A small segmentation model, trained from scratch.
Model: 48-pixel images, norm groupnorm.
Training: adamw at rate 0.0023, 40000 steps.
Data: trained on larger renderings of crowded toy scenes, 90422 training examples.
Rows from block 2 of a small segmentation model, named by matrix and row number. Rows with one number belong to one channel. Each number is 128 + 32 x the weight over its row's rms, rounded and kept within 0 to 255. All counts start at 0. Numbers have three digits each.
After each channel's rows are labels from the 100 images, of 14848, where the channel reaches its highest value: "responds to" is what is common among them. Only what is clearly more common there than usual is listed. The data: larger renderings of crowded toy scenes.
# convs0: first 3x3 conv (model.mid.0.convs.0.weight, 128x128x3x3, each kernel summed), inputs 0-127
# convs1: second 3x3 conv (model.mid.0.convs.1.weight, 128x128x3x3, transposed, each kernel summed), outputs 0-127

convs0.48:130163121151128123181142176121107139149137113148107189101151130099190178065132145127156090157156141137153200138125182123160155140059172086105177088110158107173066127094117147132144155151137106133101110104120149074064143132137119116137198136138065174136119051081096209163119132129173168117111107113180116129141119123142089066086128139174127103091171127113090098140082149158140126135113
convs1.48:149082162074143149111113108159145158127097155181105118121157204129097143154141101132156142144183150124119038100122144183163140189168166153100137132145087128107171151114152174100099171113164122196145164094104197196175154175121123104168147131093162096144179149124141086139173172168107130073137130141128171098129109113147129178210078151101150103128134136188101140112139108118135117111127
responds to: light from behind the camera

convs0.0:142086111116136138194137163164155141063148089190167135113112157118152137129157119156146142154153146130100094113132165109125088151144120088116084079068161143098124132140134094183114106128138085141159090172111094144154131177095137125152108045159141122164092098084100117074104140084127141166140183138138099155153169123092063109126144105166181191191135150198148179139158190163167121126179
convs1.0:135131125157167138106124140124069118150102118081127131130066080084144122078121099085093150110071134127162165139100109080105177065124165160131153180149166152113148112153154121122148156132045149136148124123135111192173116162054158119082167149177124125172128104197148158121140131128135086121157134084119120113177092196208148102131150119092111117090148122177148086080183166106175151126109
responds to: light from behind the camera

convs0.71:149135073135161107186081166074164157097134120140101098100113154109087123167108163127180098183170129115154136134138102165137152064141115096145127120095124133115114089123193158177107145151148104186125147129114127109157112108123100169203161164151145131117173150208144087117094196131196062155095145078162158114128161106154178103154113093137154133163098112135121130214086107130135167087130
convs1.71:098122122150174092082175131128108120146092101128147212182162147111176132112118184109230137084059104153104147131157098116139096105157086122145092164100142108126128187127105090131120143186096174165140092124141136154076139156148155152094121141124099079046165121154148175123134084091164120110175119169075100158111128145163151116135197149129105128050133157134187107144153125128132140118137
responds to: light from behind the scene

convs0.104:172112134115131140143111159147127131136151120139179068111100125100123180140158097109146174088156115101091123122108123124139161119116106154138188104150130121175127086124099114145091089133138133157134182138127129038150053143148138145158183177130098169122159101166134147132132163142190096127133099139146121096137125163176030202153133145101216136170145089097134131145115120168133011111125
convs1.104:134118091126109153106163141150153144152101131145145159155085137175111142120151116192108077126126164152118180135228163156127145136118141127157107193200140129137137150140169095219183195076127142180171133159197180124123183153134141122151113125124132112137079131099154172155174149145110167150151145131154095154144170146123180152134150157159151214135168147119121186176144131100110125159116
responds to: light from behind the camera; count: two

convs0.114:178123114182066165204118128126135122111144112138146095107150105164109187115145097142121147142158117153083071137154139160185131119122148135126213108134082186188175119082143168159127116109141147154133123134093172129164086128095128114184174153169153114135172089179162118142110145147146093189116169046122150091108140169181093126159090080139161089151117136133155133196157155135133142102176
convs1.114:062194126082104106063103075091112132099096161142125109114117114081114116128143102096116111086145115052122149118142089069069134103089077085125087159132169133097101102079129127107092140126117116105062117179142099130056092115091106170115127079127112097108148100099099117126135140095157089098141126145061109140146108102119120090089153110162074180089174138169134144086178080114140181130170
responds to: light from behind the camera

convs0.63:166116092165139154111149159087140133115147094134074174102154143089140144128170185101152173110112083126190141160146159119140102116019117137085156170135133119152122110117074150182108124142164040156094183114120141112152214127107151138075167148149141166128130046170171136151145155143144149146137117089132123150113134141132137048160129130160103124124113100140163162139111146131126227134128
convs1.63:107134158082091118077115122110163089176101102128127125127079142160144166135106170138111155131144125151190113184162098155145158154154138141064186095107187117130156097167119162143205076118067139085152117138098122089184115126126135128126101113084133110118122134096090102152083135057142104122094177125090140178160098105141151094172130113107138137139233121118137154160118119213059155123131
responds to: light from behind the scene

convs0.72:151133115187166127129056103073144119095106093070097134100142176084113168154113178128177154143105121147171093084139194148100153081131152108165164160111130154179107106179175182129110165155116064128153096178151115161139098132111139168078144153157150161148172172161152111136087133078154147176112130119100109123125135072127181090134121096122126095081103103060119153086131132066116180121117
convs1.72:061099135080102131130144128164138085083118105169125137124141089105114139127145155068178184152095168133144134115130082098147103081157105156085125139115118093162115124090133147184072073163114180111116143107085115097146124100041190125078122153210118134088136094150134102125120134121136187116133142113076138161142081116107121120112102164085077081076067134185140077093122174105145137084138
responds to: light from behind the scene; umbrella

convs0.22:082140139092126134147151184153135139112118098172156123171146144114207143141113081070129144162189136137150070119148123083140138112094145207146172094104114121127178088139155181195089118108190115174153136107096088115125108149098121139138167132178140195153141128161107138101131169111168133203134159108154102163097138168204151090150096110124175111152138160173162129158163166169155090100145
convs1.22:162118111142118176168133076079143113135161117095072116103109102148063189116098194115175095124108129084131168107136084162098100115137119112123125152105157148170109118121151076139193162116102074147068131151198153145128169093083192091128124153085103145189118112100149097185113109157127152042133188135133125116100134113120119111131159151102166182119122134132126139200087150064101141158134
responds to: light from behind the camera

convs0.26:139129126141128141131122142170115130071124129124202087128151146181082079114141119124091122145135139073100077120106097144124132121141114079099110157075186114128160161110108060129115110106169146122156106163158142146134036149115157106138166092139150143114138006125064095062202061131141191154146136142121164107124143144095087148168136146142133118123169101121148197102082128142125118142158
convs1.26:126116155160171124132178142174058168112122089160117113159080117161142152168129072158155140125157150115149142181139144193094045136157091155149112133135132133148121171140103118102087131158053151168146192140102110153147172102076120142119148125156140133150129150166148163160183170172145151217117151074103102118096110124157173142069137151120141126143008148100154115123138124144143124119139
responds to: light from behind the camera; umbrella

convs0.36:097127125075146112144144182099115143166146159069168095108136111126092180137160180087174134127198101123204114129070157149118101132113131088087137103076130101114126093171130127173116030126127149159137099080135122041089164124157140087154136134113140091130095088174132186129161069074165132107171117110146101097100127125165154140108153172090134131126130131159164148146121113044160125124147
convs1.36:139094115157126219107161142071087068140149132141109145096106111124092167154116114140135143100118181120116102171148105145162103129108139158119107197112208157128099111155108135145116155182122083105103150155170139163091103092110119067161051122127066145118108104106175105158074129129163143042137191113152160169148154118097084098122148078132175130105197094169099125119145118145149096151105
responds to: light from behind the scene; count: two